Rows from block 9 of a small masked spectrogram model, named by matrix and row number. Rows with one number belong to one neuron. Each number is 200 + 40 x the weight over its row's rms, rounded and kept within 0 to 999. All counts start at 0. After the name is the row's rms in percent of the matrix's.
Before each neuron's rows are labels from the 100 clips, of 14976, where the neuron reaches its largest size: "peak in band" is the frequency band that holds the peak. Only what is clearly more common there than usual is listed. The data: struck, bounced, scraped and rolled objects made by modal synthesis.
# gate: MLP gate (model.blocks.9.mlp.gate.weight, 672x256), inputs 0-85
# fc1: MLP up (model.blocks.9.mlp.fc1.weight, 672x256), inputs 0-85
# fc2: MLP down (model.blocks.9.mlp.fc2.weight, 256x672, transposed), outputs 0-85

peak in band: 4000 to 8000 Hz
gate.28,106,181,200,285,179,200,200,200,200,268,179,217,200,146,250,200,196,200,200,208,212,246,170,139,200,200,256,227,200,259,200,141,222,236,187,232,178,229,240,214,200,231,200,148,200,243,270,188,200,200,236,287,200,275,263,125,199,224,215,200,164,195,198,241,200,170,200,200,200,200,163,140,200,241,267,200,120,161,181,200,239,122,163,200,200,208,228
fc1.28,108,200,200,195,176,262,237,250,200,198,230,209,208,242,254,200,230,165,273,200,147,208,100,200,214,154,200,151,200,200,172,153,209,200,200,166,200,233,171,279,200,200,245,174,200,200,200,247,135,143,200,204,176,250,179,245,204,200,238,200,243,202,165,160,191,233,250,235,126,200,159,200,215,200,320,200,200,262,229,170,149,230,234,175,200,210,200
fc2.28,089,194,229,239,200,214,200,200,94,332,200,171,278,200,95,181,200,130,143,200,200,200,200,200,200,202,166,147,242,219,200,220,132,267,200,259,186,205,156,131,191,200,221,200,179,200,200,200,247,200,148,80,266,200,141,205,102,195,200,200,193,198,200,200,200,200,247,269,200,157,210,212,262,200,268,325,199,200,226,200,183,156,200,200,226,214,200

peak in band: 4000 to 8000 Hz
gate.614,112,244,161,200,170,200,200,200,145,206,156,175,227,200,200,261,191,200,176,239,203,200,200,200,200,200,223,200,139,192,254,138,126,200,200,200,200,152,200,211,192,130,184,190,200,232,200,200,280,176,256,218,269,138,262,188,139,194,100,181,200,194,200,200,201,200,200,174,217,245,200,186,200,196,161,263,219,200,212,200,179,172,128,268,191,153,200
fc1.614,107,200,146,200,259,200,200,190,191,200,200,229,200,161,200,85,193,200,200,200,200,239,213,200,284,200,200,200,200,200,200,205,200,176,128,206,232,200,165,200,165,218,153,169,155,185,200,123,139,200,200,210,170,200,168,200,200,154,130,200,179,200,200,217,200,124,109,154,200,220,226,200,157,200,200,171,314,200,329,182,221,218,191,200,285,168,208
fc2.614,113,200,170,200,200,75,200,141,202,200,248,200,200,136,203,215,200,198,157,228,264,278,200,255,212,272,202,126,200,200,233,166,189,169,131,200,141,366,220,193,200,242,160,200,225,200,164,200,286,200,224,199,200,173,234,219,237,177,226,200,200,245,109,205,278,120,306,216,238,218,200,178,280,133,104,200,331,296,173,145,200,200,174,200,200,200,184

peak in band: 1000 to 2000 Hz
gate.503,083,172,140,168,129,176,250,200,183,270,200,164,208,200,200,182,277,173,183,200,251,260,200,200,176,188,200,181,200,233,233,166,176,272,108,183,200,200,235,256,250,194,303,200,156,200,243,202,132,187,175,171,236,200,152,206,200,200,200,166,223,200,167,200,221,145,251,257,249,200,214,148,236,231,200,135,193,200,179,259,219,130,155,200,176,216,205
fc1.503,104,192,239,196,200,112,267,179,227,153,192,200,200,216,223,200,249,215,214,257,184,169,287,149,180,227,200,200,190,200,200,257,166,166,144,274,200,200,200,201,200,200,200,222,185,148,200,200,221,269,216,200,262,200,229,177,200,232,247,169,200,249,91,200,200,138,97,221,200,143,200,200,250,229,140,213,285,156,157,171,156,200,200,127,233,200,226
fc2.503,057,200,200,144,200,255,241,257,117,226,200,207,169,247,200,200,200,200,114,200,221,231,267,36,200,214,200,50,271,120,175,200,272,157,331,171,214,200,200,200,200,199,200,200,210,333,200,182,200,200,200,180,164,148,152,200,200,148,200,226,200,272,208,214,200,200,207,200,212,200,281,200,263,229,200,111,256,200,200,200,200,205,200,224,170,200,200

peak in band: 250 to 500 Hz
gate.170,129,194,200,200,122,140,200,172,246,147,181,199,163,183,200,226,181,234,200,212,200,200,200,194,200,204,235,200,188,200,138,229,215,200,200,182,257,254,143,161,264,187,215,176,200,204,214,200,227,200,266,175,228,200,197,169,205,200,191,205,200,162,128,231,200,226,200,138,200,152,128,272,164,237,231,200,200,200,200,273,212,242,175,200,200,243,118
fc1.170,098,246,185,45,126,200,164,241,226,200,200,200,277,199,205,181,152,200,153,200,218,208,200,200,233,200,138,200,178,200,200,144,243,143,186,232,200,200,200,242,267,235,200,177,130,230,200,124,266,200,136,165,200,157,200,200,178,104,200,236,200,200,200,188,115,200,206,200,269,200,200,233,132,242,155,200,164,210,200,141,200,200,213,281,202,200,200
fc2.170,140,192,224,181,222,162,237,191,299,171,200,233,260,226,200,218,123,233,159,201,162,155,198,169,210,215,175,200,213,143,209,200,180,177,148,153,200,286,168,200,150,194,113,242,209,211,200,200,129,241,241,200,222,200,246,196,328,200,254,171,181,170,208,175,200,233,277,127,200,122,103,259,186,197,283,218,263,200,200,226,196,177,238,243,242,200,144

peak in band: 1000 to 2000 Hz
gate.20,092,200,200,303,214,201,143,200,214,200,146,210,150,200,200,275,146,200,152,187,200,200,209,258,200,197,256,202,200,210,200,200,200,246,200,249,212,236,231,187,247,178,138,193,200,182,200,200,238,193,278,267,200,254,200,258,167,200,156,110,222,282,260,200,241,200,200,146,209,200,192,200,205,131,200,227,200,212,200,200,165,259,200,200,279,200,200
fc1.20,097,158,200,256,159,168,118,249,133,326,219,261,152,117,217,138,167,151,142,200,271,158,200,200,200,241,185,138,200,183,177,200,200,236,268,202,239,200,200,200,191,154,200,223,205,229,263,217,234,200,283,200,140,237,200,200,200,307,229,205,251,219,117,229,200,200,275,200,232,176,132,146,147,229,200,200,111,200,140,145,174,135,200,200,200,143,258
fc2.20,091,159,252,292,178,117,138,199,200,200,192,204,171,159,169,194,140,200,200,184,200,200,278,272,204,168,270,212,164,179,293,200,244,233,217,164,150,200,200,195,124,200,200,257,136,212,170,263,200,200,245,200,200,156,205,200,229,269,200,200,180,200,200,200,183,167,200,233,210,200,158,309,273,158,216,200,200,183,218,345,253,107,266,240,230,200,204

peak in band: 1000 to 2000 Hz
gate.406,082,233,124,247,140,162,162,150,188,261,200,200,200,200,255,200,200,252,257,146,161,270,172,200,200,274,287,200,190,212,289,200,200,241,177,200,200,200,166,180,200,148,165,200,215,200,180,239,200,200,286,153,148,200,159,133,200,200,151,200,165,192,194,200,168,200,218,182,231,200,200,284,179,200,257,216,142,204,190,200,210,176,200,253,248,165,235
fc1.406,089,200,200,164,200,220,200,151,248,200,170,176,127,223,200,200,173,153,161,172,178,147,200,219,164,200,200,202,201,200,200,178,240,194,200,251,200,250,179,223,200,230,201,200,219,239,200,200,192,200,157,235,173,215,200,200,245,156,239,212,200,132,152,200,166,154,259,200,190,170,200,200,214,293,200,198,188,129,196,307,240,200,221,200,200,274,206
fc2.406,056,200,200,200,200,203,173,245,230,124,200,200,209,217,200,200,269,200,92,256,228,200,204,162,200,207,270,290,200,208,200,196,200,200,200,200,174,200,259,200,127,204,200,210,228,200,254,105,200,200,196,183,277,200,200,232,200,200,156,200,200,200,200,200,238,200,200,156,200,200,200,51,200,200,109,199,200,152,252,195,200,200,220,200,183,200,200

peak in band: 2000 to 4000 Hz
gate.497,113,198,161,119,144,200,200,282,200,200,200,275,164,200,227,200,280,207,258,200,200,228,213,274,280,198,134,193,225,239,262,229,200,163,87,200,200,168,188,219,221,200,200,200,120,146,219,200,210,134,267,246,204,282,247,232,137,200,255,200,200,231,242,271,211,229,161,140,191,210,194,100,228,200,200,200,200,192,183,261,200,168,200,132,200,197,267
fc1.497,123,200,200,182,200,246,186,244,212,297,191,216,200,200,222,200,212,200,200,217,196,200,112,200,200,200,200,219,250,207,187,200,200,103,200,200,200,200,122,162,215,200,200,238,125,200,200,193,158,140,137,200,243,200,180,148,200,200,172,108,200,86,260,200,234,174,200,196,200,200,219,126,200,200,250,241,133,200,242,256,200,250,200,136,195,182,200
fc2.497,163,182,200,200,229,212,215,117,224,196,213,142,227,174,187,170,165,242,211,199,241,225,183,168,223,269,221,181,200,200,93,165,153,195,175,200,216,241,217,210,179,241,212,166,237,244,188,170,200,241,200,238,200,149,177,123,200,188,169,180,198,137,240,165,291,154,215,200,200,251,209,149,135,222,232,230,138,240,206,176,99,200,221,243,200,291,169

peak in band: 0 to 250 Hz
gate.272,085,200,200,120,210,243,200,204,180,129,200,226,228,200,193,209,209,193,200,200,200,200,163,223,138,180,200,200,122,200,200,246,200,168,166,233,245,153,213,223,200,181,276,222,200,200,166,200,161,269,123,218,229,200,170,191,122,200,200,200,200,285,200,200,127,142,200,171,177,200,290,169,192,201,200,200,255,189,200,231,141,104,200,244,160,170,196
fc1.272,087,144,92,202,178,241,200,216,151,203,276,234,304,266,200,177,146,166,241,234,234,235,166,188,200,200,198,170,200,200,200,226,143,179,200,264,213,120,224,190,234,172,257,222,200,154,200,111,214,180,168,200,200,200,155,200,244,183,157,200,226,236,246,200,200,178,188,200,172,248,200,200,255,210,165,161,210,167,131,265,120,165,200,160,86,154,224
fc2.272,054,209,200,200,172,280,114,289,200,262,200,187,186,200,181,140,194,165,121,200,224,200,200,200,200,212,200,88,154,200,200,165,137,227,228,200,200,253,152,200,278,217,135,225,200,290,200,200,214,156,200,200,226,159,200,175,200,263,238,209,200,200,132,182,331,271,200,200,200,180,234,252,242,226,308,218,251,200,247,21,192,195,177,246,229,178,200

peak in band: 250 to 500 Hz
gate.205,096,144,235,103,200,200,262,224,268,160,204,200,182,230,286,249,221,200,220,200,159,200,230,200,271,240,201,198,246,233,260,156,200,200,254,116,226,146,253,283,200,149,206,200,224,156,271,196,200,200,265,138,188,167,200,158,184,200,206,135,202,159,200,269,150,200,101,210,200,175,200,223,215,216,239,200,200,278,200,249,200,228,225,200,304,195,200
fc1.205,090,275,121,200,200,239,143,70,250,167,200,200,227,200,131,185,237,165,116,200,200,200,269,200,160,271,219,165,200,223,154,166,200,219,265,124,200,200,200,296,200,200,156,134,200,200,200,164,261,204,200,257,161,219,200,200,200,189,100,207,200,220,154,200,200,211,275,180,147,190,272,206,207,167,242,200,279,184,152,110,223,222,200,200,135,164,200
fc2.205,117,200,186,59,124,256,264,181,187,202,169,231,191,200,245,247,214,200,266,242,191,180,200,188,154,211,200,192,205,200,218,196,281,234,237,200,187,200,189,225,200,200,200,228,200,214,200,246,216,200,277,187,214,145,200,200,168,219,205,205,165,277,238,273,154,201,160,200,145,173,200,282,212,188,240,161,143,225,207,250,182,200,200,201,200,217,210

peak in band: 250 to 500 Hz
gate.474,115,200,226,162,235,200,188,200,200,194,251,235,148,161,193,189,188,150,200,200,217,140,253,253,236,142,162,200,228,186,202,204,210,228,200,141,200,265,191,210,260,112,221,168,198,272,200,156,251,206,165,256,159,287,200,200,200,199,200,160,190,240,159,251,200,227,190,152,200,191,145,200,272,210,198,200,287,125,188,155,200,133,200,201,133,69,189
fc1.474,115,167,291,200,165,200,199,144,217,200,200,191,212,200,207,218,125,264,126,149,240,272,202,194,201,222,177,200,180,266,200,222,214,226,200,109,200,111,258,177,200,176,257,200,155,195,200,237,200,269,200,164,200,160,200,155,266,254,246,143,200,200,200,144,218,238,188,161,142,229,217,147,216,177,190,283,200,251,235,243,202,284,173,200,214,200,169
fc2.474,136,184,145,249,200,195,163,230,250,124,194,247,105,164,178,184,196,185,138,189,136,200,238,194,195,200,242,95,236,180,197,179,219,289,285,174,184,181,144,186,152,148,105,155,69,260,243,194,113,169,195,186,200,221,173,211,200,268,267,247,227,204,261,200,200,200,170,200,166,173,300,248,126,248,172,175,213,206,192,213,174,162,164,140,150,170,121

peak in band: 4000 to 8000 Hz
gate.388,087,235,200,202,229,265,200,261,218,219,184,219,241,200,279,186,190,174,227,267,173,224,156,228,200,200,122,169,173,200,220,200,200,199,224,235,185,225,128,225,178,200,66,211,200,267,200,284,206,172,126,208,126,200,233,178,149,149,156,200,200,229,172,109,235,158,200,208,166,250,182,240,200,198,257,200,178,194,227,271,243,265,243,221,200,200,277
fc1.388,096,209,200,128,221,168,230,242,184,287,213,200,191,200,181,185,160,204,241,199,223,257,200,158,200,188,200,185,194,144,246,223,200,284,195,200,278,200,246,139,231,148,180,180,238,240,196,217,164,170,255,206,139,200,152,194,246,244,267,231,184,200,237,221,193,164,282,200,200,200,205,200,206,156,186,200,220,200,159,200,190,249,171,233,267,200,200
fc2.388,039,200,191,200,200,142,200,177,121,200,161,200,117,208,138,200,132,200,212,200,200,110,200,194,246,200,277,200,200,200,338,221,127,186,165,200,244,200,140,239,200,200,200,200,200,200,263,200,265,127,200,157,200,200,262,200,211,194,200,200,216,170,200,168,164,179,200,213,200,276,201,302,253,191,191,196,58,200,200,200,200,236,200,71,200,209,183

peak in band: 1000 to 2000 Hz
gate.238,085,200,221,197,200,121,109,201,278,149,202,159,200,205,248,200,156,191,215,167,255,248,200,200,223,117,200,246,150,133,272,200,200,246,169,177,102,157,266,138,160,162,200,238,225,200,161,200,200,200,212,217,100,291,249,168,210,200,212,218,238,105,127,134,138,200,120,212,231,224,200,200,172,260,200,231,211,125,200,176,234,188,200,200,200,189,200
fc1.238,098,200,270,229,133,256,125,200,186,237,200,226,289,266,200,191,159,155,227,200,200,200,200,148,223,171,191,199,208,245,263,124,200,220,200,200,200,75,228,179,215,285,244,205,200,200,256,200,203,269,175,175,214,228,170,196,167,233,221,239,220,276,149,178,170,175,150,259,200,134,200,151,206,262,148,167,138,148,200,177,200,200,200,200,191,168,200
fc2.238,050,267,260,192,200,146,284,304,141,255,230,221,189,200,200,284,226,160,204,250,230,200,167,113,217,234,200,175,200,234,200,190,200,203,178,208,239,286,200,200,200,200,56,198,200,200,266,149,213,234,212,200,200,133,210,172,200,200,140,200,200,156,185,200,200,200,309,164,200,233,200,215,246,211,200,207,241,412,200,120,190,200,200,168,212,210,200

peak in band: 250 to 500 Hz
gate.2,116,200,256,256,174,218,214,200,232,167,168,275,215,211,296,180,192,197,243,200,214,212,265,200,186,154,198,238,160,253,200,200,197,200,200,233,192,200,157,199,200,205,200,182,173,200,186,200,184,200,200,166,200,294,200,200,158,210,200,200,165,200,171,207,200,239,275,200,232,200,233,257,270,200,243,156,272,129,127,240,160,200,234,166,200,121,200
fc1.2,118,200,220,200,200,261,250,202,200,200,245,200,188,242,195,242,216,200,172,200,200,128,200,200,188,236,252,161,163,235,272,200,235,200,200,248,200,200,203,200,229,167,97,176,207,235,200,278,200,200,160,200,174,200,163,250,134,151,200,200,200,197,136,153,200,200,232,200,240,90,191,187,180,200,200,201,200,126,200,200,224,151,207,200,103,234,251
fc2.2,148,221,200,161,169,162,200,230,200,200,197,153,221,228,199,163,222,200,200,213,200,191,169,200,174,211,159,289,304,178,95,200,200,253,170,163,201,220,200,135,232,224,271,198,230,200,200,200,237,200,227,162,204,166,242,201,185,188,177,200,200,200,260,200,208,153,200,288,137,120,150,151,220,159,230,245,200,237,208,165,234,192,200,200,225,200,221

peak in band: 2000 to 4000 Hz
gate.583,110,235,200,238,200,177,200,231,172,200,130,152,178,189,266,188,175,147,200,200,247,200,140,246,190,206,249,283,207,197,200,190,172,200,200,154,179,200,213,200,200,200,292,184,189,200,185,200,211,200,200,200,245,246,200,163,200,200,200,140,213,165,138,200,314,140,158,206,200,299,200,200,200,149,183,239,200,48,179,234,163,155,120,318,259,232,200
fc1.583,103,243,234,169,150,144,196,156,222,185,200,231,200,191,176,229,186,268,223,273,200,263,200,200,187,200,140,213,158,253,183,194,200,200,163,154,220,161,171,220,179,155,200,236,133,200,200,285,195,130,220,200,158,244,291,208,172,166,150,166,241,106,200,148,205,319,153,168,270,154,135,200,200,256,200,200,200,167,324,197,200,238,177,200,224,259,266
fc2.583,108,148,120,200,200,127,177,144,200,227,232,215,226,218,280,200,200,156,180,200,192,244,131,200,185,190,202,179,165,200,187,220,204,200,200,253,167,153,215,200,203,231,201,217,200,193,224,200,230,259,200,195,191,206,89,256,200,149,251,267,155,343,213,200,139,131,115,177,200,270,109,193,225,200,200,169,200,229,200,310,200,200,198,283,241,183,193

peak in band: 0 to 250 Hz; 250 to 500 Hz
gate.67,082,167,154,200,182,117,138,200,200,193,159,259,200,172,200,229,183,187,305,69,256,233,173,240,254,244,146,203,242,200,207,200,205,227,298,200,200,179,200,235,216,109,206,209,180,200,200,172,200,191,200,127,173,200,236,139,200,200,230,168,236,200,212,283,144,223,200,273,177,200,200,256,177,211,217,104,212,128,143,176,210,150,200,162,169,200,200
fc1.67,093,202,173,200,216,200,108,154,262,239,265,256,200,200,200,261,221,200,148,175,160,200,258,200,200,200,200,200,122,200,164,197,200,134,248,200,245,94,184,132,200,200,200,265,200,133,182,200,138,200,200,193,166,290,161,200,200,244,200,154,187,157,200,200,224,165,200,200,202,200,200,226,242,245,128,164,196,200,200,200,200,200,200,187,162,195,240
fc2.67,043,200,45,200,258,200,189,285,281,200,200,212,200,149,175,200,200,200,200,251,200,229,325,200,200,278,175,167,167,279,183,200,247,200,200,200,200,200,144,200,164,200,190,225,211,238,238,200,200,227,206,200,155,200,160,143,200,305,229,200,200,200,209,200,200,200,199,150,200,200,212,200,220,200,160,200,191,238,200,293,200,200,200,200,200,53,200

peak in band: 250 to 500 Hz
gate.113,084,213,81,184,219,171,199,221,200,200,200,184,228,251,240,200,159,212,161,279,132,234,200,261,200,200,200,217,241,254,200,200,250,265,115,188,151,200,200,200,200,200,284,227,232,153,200,180,216,200,208,215,249,241,227,200,194,252,109,164,292,268,222,240,175,148,217,201,319,277,154,197,200,188,150,160,124,200,205,189,164,200,195,182,249,207,111
fc1.113,086,140,197,237,206,200,76,200,200,252,200,146,200,239,174,189,200,283,280,255,171,172,152,192,200,176,170,122,236,176,158,82,212,110,243,215,200,200,211,202,210,225,200,234,130,200,262,178,200,253,195,262,200,137,158,150,200,200,241,206,149,236,109,200,200,200,239,200,195,200,132,125,186,201,172,200,120,210,200,200,186,252,216,200,200,144,155
fc2.113,062,185,262,200,200,200,222,135,200,256,200,200,200,200,182,200,167,315,200,200,277,153,90,184,200,210,127,258,200,190,149,162,218,156,200,259,185,208,223,200,247,185,144,218,193,200,121,192,246,212,200,177,253,200,312,200,200,142,200,131,200,200,221,104,244,225,161,200,200,58,129,216,200,169,231,209,162,200,174,166,200,200,230,208,153,99,214

peak in band: 1000 to 2000 Hz
gate.464,094,200,191,200,200,161,219,237,200,157,210,255,107,222,200,157,189,229,245,200,142,204,200,142,200,133,125,268,292,180,181,200,200,166,90,150,176,261,220,200,200,203,200,155,215,200,200,137,227,200,200,199,200,179,172,200,150,200,200,222,233,200,272,217,144,221,200,258,221,282,200,233,117,200,200,200,145,200,237,203,145,292,200,200,141,200,200
fc1.464,096,173,200,181,206,200,149,135,147,215,216,150,192,206,167,152,172,200,200,200,156,200,200,200,286,153,114,264,197,200,181,178,212,147,122,238,215,318,204,187,227,282,200,249,200,200,200,200,200,221,200,272,147,200,148,150,262,247,233,202,270,163,226,285,238,143,224,200,222,252,116,140,219,258,200,235,250,200,200,174,207,262,148,200,200,191,200
fc2.464,077,200,157,204,200,186,200,184,112,200,200,200,332,292,63,167,200,187,156,200,182,200,200,217,200,200,66,72,230,203,180,187,150,168,200,200,200,200,207,200,181,209,248,158,215,200,156,248,248,196,200,132,200,200,205,93,117,188,205,200,239,200,99,200,258,163,241,222,200,239,200,203,265,200,235,205,232,299,238,126,200,200,189,250,264,200,222

peak in band: 4000 to 8000 Hz; 0 to 250 Hz
gate.517,090,197,257,200,200,139,200,333,214,217,155,200,200,159,177,238,221,233,240,160,183,251,200,223,200,284,159,142,200,154,200,210,200,135,154,140,270,235,200,185,180,216,167,234,296,218,245,275,200,200,109,164,225,149,174,200,166,272,162,200,200,200,200,200,251,161,188,166,166,193,217,75,181,200,85,200,132,207,200,200,159,151,200,148,156,162,200
fc1.517,095,200,270,200,244,200,200,200,193,137,200,125,159,279,194,147,249,251,175,241,223,152,195,207,212,200,310,200,200,114,233,194,107,200,148,198,153,138,234,200,202,150,184,239,200,203,153,199,273,200,156,200,200,248,216,225,200,133,264,169,225,157,213,219,236,167,200,243,97,207,158,200,142,200,200,150,200,195,200,200,314,224,200,200,200,258,200
fc2.517,106,193,150,248,260,235,214,259,200,241,210,148,280,155,200,200,198,200,181,232,226,200,199,200,173,213,249,180,200,276,221,113,200,184,207,247,216,200,200,200,200,181,203,201,243,200,167,200,167,213,138,214,155,175,200,121,200,209,209,168,200,181,200,200,200,114,199,190,200,200,203,262,330,237,264,200,200,203,162,200,151,200,144,192,200,212,157

peak in band: 4000 to 8000 Hz
gate.597,076,174,240,109,200,89,199,151,212,108,176,200,172,205,200,200,240,200,161,172,200,166,221,200,209,223,219,145,244,200,200,172,181,192,235,275,200,163,235,158,199,153,200,207,222,286,286,278,153,235,192,239,137,148,193,169,251,167,178,200,191,168,171,200,166,140,148,179,200,200,239,178,178,121,147,212,204,162,254,200,200,237,199,143,151,200,185
fc1.597,088,200,239,187,187,158,200,130,157,235,233,221,167,271,200,200,261,136,200,193,221,159,188,225,264,236,206,200,244,161,200,176,229,246,304,209,156,278,176,161,184,146,225,253,155,299,200,132,204,200,244,200,200,200,224,196,247,271,202,255,232,220,200,200,192,222,182,207,223,143,179,163,200,274,248,254,225,251,163,276,207,239,158,161,155,246,197
fc2.597,018,200,191,200,200,200,200,180,153,200,200,186,200,193,200,230,200,195,217,200,227,219,223,185,200,222,129,190,200,208,200,193,200,200,179,200,200,205,200,245,167,279,180,200,200,200,200,317,159,133,201,109,151,169,200,264,200,155,220,200,169,200,271,200,200,202,260,289,223,200,273,200,247,161,200,241,221,137,165,200,222,172,200,200,280,116,200

peak in band: 4000 to 8000 Hz
gate.409,087,161,228,144,200,150,77,200,165,200,219,233,268,136,165,200,178,251,200,158,200,191,210,163,201,163,200,200,243,179,262,277,228,200,122,221,189,235,268,245,235,219,221,200,115,214,200,161,217,186,254,200,147,200,181,191,149,217,171,193,199,190,200,257,200,200,132,182,260,200,160,200,200,139,200,200,200,237,239,149,218,200,200,247,329,200,200
fc1.409,100,247,177,200,187,200,226,200,226,200,248,200,200,162,194,270,200,243,228,229,220,250,200,243,251,115,200,194,174,263,229,227,286,116,198,182,203,132,242,147,151,204,235,229,212,153,134,157,200,221,200,238,200,200,233,200,250,200,200,200,252,200,259,200,200,200,200,200,200,200,200,197,177,184,216,126,200,200,216,200,172,204,200,132,200,246,235
fc2.409,054,196,200,200,200,214,145,200,208,200,239,200,281,260,193,200,200,200,200,200,156,200,178,200,229,200,200,282,200,156,156,180,200,185,224,203,200,200,200,200,194,235,200,121,278,200,200,244,136,210,200,246,200,200,200,200,200,244,200,200,200,184,274,200,200,200,230,200,153,200,198,200,200,186,200,279,259,172,200,200,258,259,222,187,231,232,200

peak in band: 4000 to 8000 Hz
gate.344,096,216,200,200,200,200,190,131,200,200,226,208,249,144,172,210,192,231,158,209,200,200,204,240,165,264,101,200,224,197,174,255,288,234,152,222,202,305,247,200,221,231,245,261,142,155,128,103,245,200,200,200,226,268,197,143,234,200,200,237,206,224,232,208,161,200,127,221,178,160,143,220,231,130,268,166,214,105,264,314,202,215,191,188,267,215,200
fc1.344,111,200,180,200,188,200,278,201,274,225,251,200,197,200,231,200,200,200,118,150,200,155,200,286,156,278,96,200,200,200,200,200,200,200,247,206,206,315,286,202,213,210,200,210,175,200,140,189,179,224,180,225,200,178,200,200,200,200,200,200,173,110,200,200,232,221,117,165,206,242,156,200,218,152,203,143,124,200,264,183,195,225,295,200,200,212,159
fc2.344,099,140,203,196,200,161,205,183,200,200,219,148,200,146,165,200,193,179,294,200,211,200,152,281,244,202,139,200,217,275,167,103,158,200,156,200,211,232,167,167,232,252,199,200,281,200,208,200,234,136,200,200,200,158,200,200,208,177,203,166,169,136,243,200,273,187,245,155,167,200,200,162,222,174,221,327,200,218,180,209,200,266,173,200,189,200,211

peak in band: 250 to 500 Hz
gate.268,111,200,153,200,200,200,200,230,220,200,200,200,103,200,265,221,200,200,200,200,148,152,105,194,226,200,200,264,200,200,200,197,194,252,200,200,191,275,200,179,219,138,237,200,172,200,200,224,195,159,286,140,145,305,211,197,194,213,200,305,200,167,208,200,200,200,149,236,200,200,200,184,169,144,217,200,210,200,164,200,129,149,224,319,133,135,229
fc1.268,112,200,200,200,243,200,162,255,200,274,258,233,196,237,179,167,176,180,118,265,258,200,237,132,92,200,238,238,222,200,250,183,245,170,268,200,226,228,208,238,174,200,200,200,169,204,223,193,200,200,176,200,221,211,200,219,220,227,200,136,92,200,200,181,200,235,148,200,200,181,187,167,172,121,220,187,144,176,190,200,200,200,239,200,200,245,316
fc2.268,161,172,200,253,200,242,200,247,177,176,194,200,185,149,216,228,200,163,200,203,200,216,138,263,225,200,126,186,217,210,200,200,200,276,243,197,200,200,200,224,200,135,278,200,219,200,198,206,195,199,200,200,200,153,114,200,147,249,187,226,202,194,112,259,186,280,271,205,200,224,185,112,244,200,196,233,200,126,200,276,191,252,146,191,204,226,247

peak in band: 1000 to 2000 Hz
gate.230,087,175,200,183,200,170,133,200,290,212,251,275,200,233,200,200,187,163,206,183,242,278,204,200,250,155,200,219,236,250,200,222,162,218,115,259,183,200,200,188,196,196,248,171,198,116,243,198,200,231,188,195,200,233,221,200,128,160,200,200,187,104,220,212,229,182,200,200,212,200,200,200,151,166,217,168,200,292,114,184,200,195,200,215,126,234,143
fc1.230,090,191,179,200,181,196,200,162,222,200,150,152,213,223,171,166,205,195,200,200,200,243,260,226,200,166,124,200,163,200,200,190,200,172,176,223,200,200,126,188,202,152,269,236,200,234,200,119,256,175,149,223,178,239,275,205,86,179,88,275,200,141,171,200,150,257,172,200,200,200,158,191,190,200,241,200,147,200,169,156,178,200,249,131,200,205,239
fc2.230,062,200,234,200,170,200,123,208,200,209,232,210,267,150,200,135,200,127,127,200,200,200,242,200,200,209,177,146,132,200,74,183,200,200,208,154,200,200,200,200,200,239,75,200,200,188,226,200,150,200,215,173,177,196,148,195,270,200,200,181,200,273,190,220,200,223,182,200,220,200,138,181,189,210,305,178,210,225,200,206,200,225,154,200,200,200,206

peak in band: 2000 to 4000 Hz
gate.232,088,266,313,97,200,154,155,200,184,175,171,157,200,209,290,200,200,229,200,252,186,200,241,176,291,178,194,237,265,164,200,231,137,210,160,191,204,178,200,223,252,214,298,150,173,200,204,79,200,163,200,200,200,172,257,247,286,235,200,177,234,179,200,200,215,241,200,291,226,200,200,231,200,210,195,200,317,153,200,254,200,296,284,118,291,177,224
fc1.232,087,112,175,200,215,200,195,221,196,134,243,157,129,200,221,267,278,135,178,263,250,156,113,200,250,200,200,200,200,200,147,200,270,156,299,205,245,194,200,200,200,185,220,200,200,159,155,220,237,221,180,200,145,223,250,200,266,258,203,142,200,272,200,220,251,171,164,161,200,131,200,200,177,257,250,149,83,200,200,200,252,198,200,200,200,200,252
fc2.232,105,213,123,292,193,200,121,147,275,143,222,220,217,172,200,235,200,231,233,281,200,200,180,257,223,138,163,253,201,200,200,211,211,202,269,195,166,200,217,206,152,224,263,200,213,200,265,252,188,194,200,200,197,213,200,206,200,250,228,200,261,200,130,222,135,141,200,142,224,172,183,237,218,213,143,226,147,200,235,200,179,276,185,200,208,200,200

peak in band: 250 to 500 Hz
gate.335,124,276,235,124,208,200,229,284,195,200,191,259,121,172,200,163,143,200,184,169,167,200,200,200,200,139,200,260,268,200,253,200,200,200,200,245,184,232,256,200,243,174,120,210,145,172,238,200,173,252,213,258,183,200,173,200,227,269,200,232,228,318,200,184,145,157,221,199,229,224,132,176,200,200,156,183,202,88,200,144,206,121,200,159,200,207,200
fc1.335,118,200,200,312,193,200,217,141,203,201,151,200,200,144,200,219,194,227,159,200,243,192,130,279,149,225,225,187,161,200,236,107,112,154,210,155,200,200,217,171,216,280,249,181,238,200,156,200,205,200,200,147,179,270,256,116,200,214,116,220,200,141,200,200,188,223,252,200,196,200,267,176,187,204,183,268,200,193,195,178,105,200,200,267,217,200,200
fc2.335,168,177,198,200,195,249,169,191,161,200,217,214,224,240,231,184,200,227,165,186,152,209,121,219,192,200,179,153,181,175,145,229,264,231,195,200,200,173,213,200,154,224,330,161,144,144,120,129,199,108,124,272,158,233,203,205,156,200,236,200,277,181,180,281,222,216,218,237,204,184,216,147,222,200,226,111,216,180,218,242,200,230,295,231,195,200,228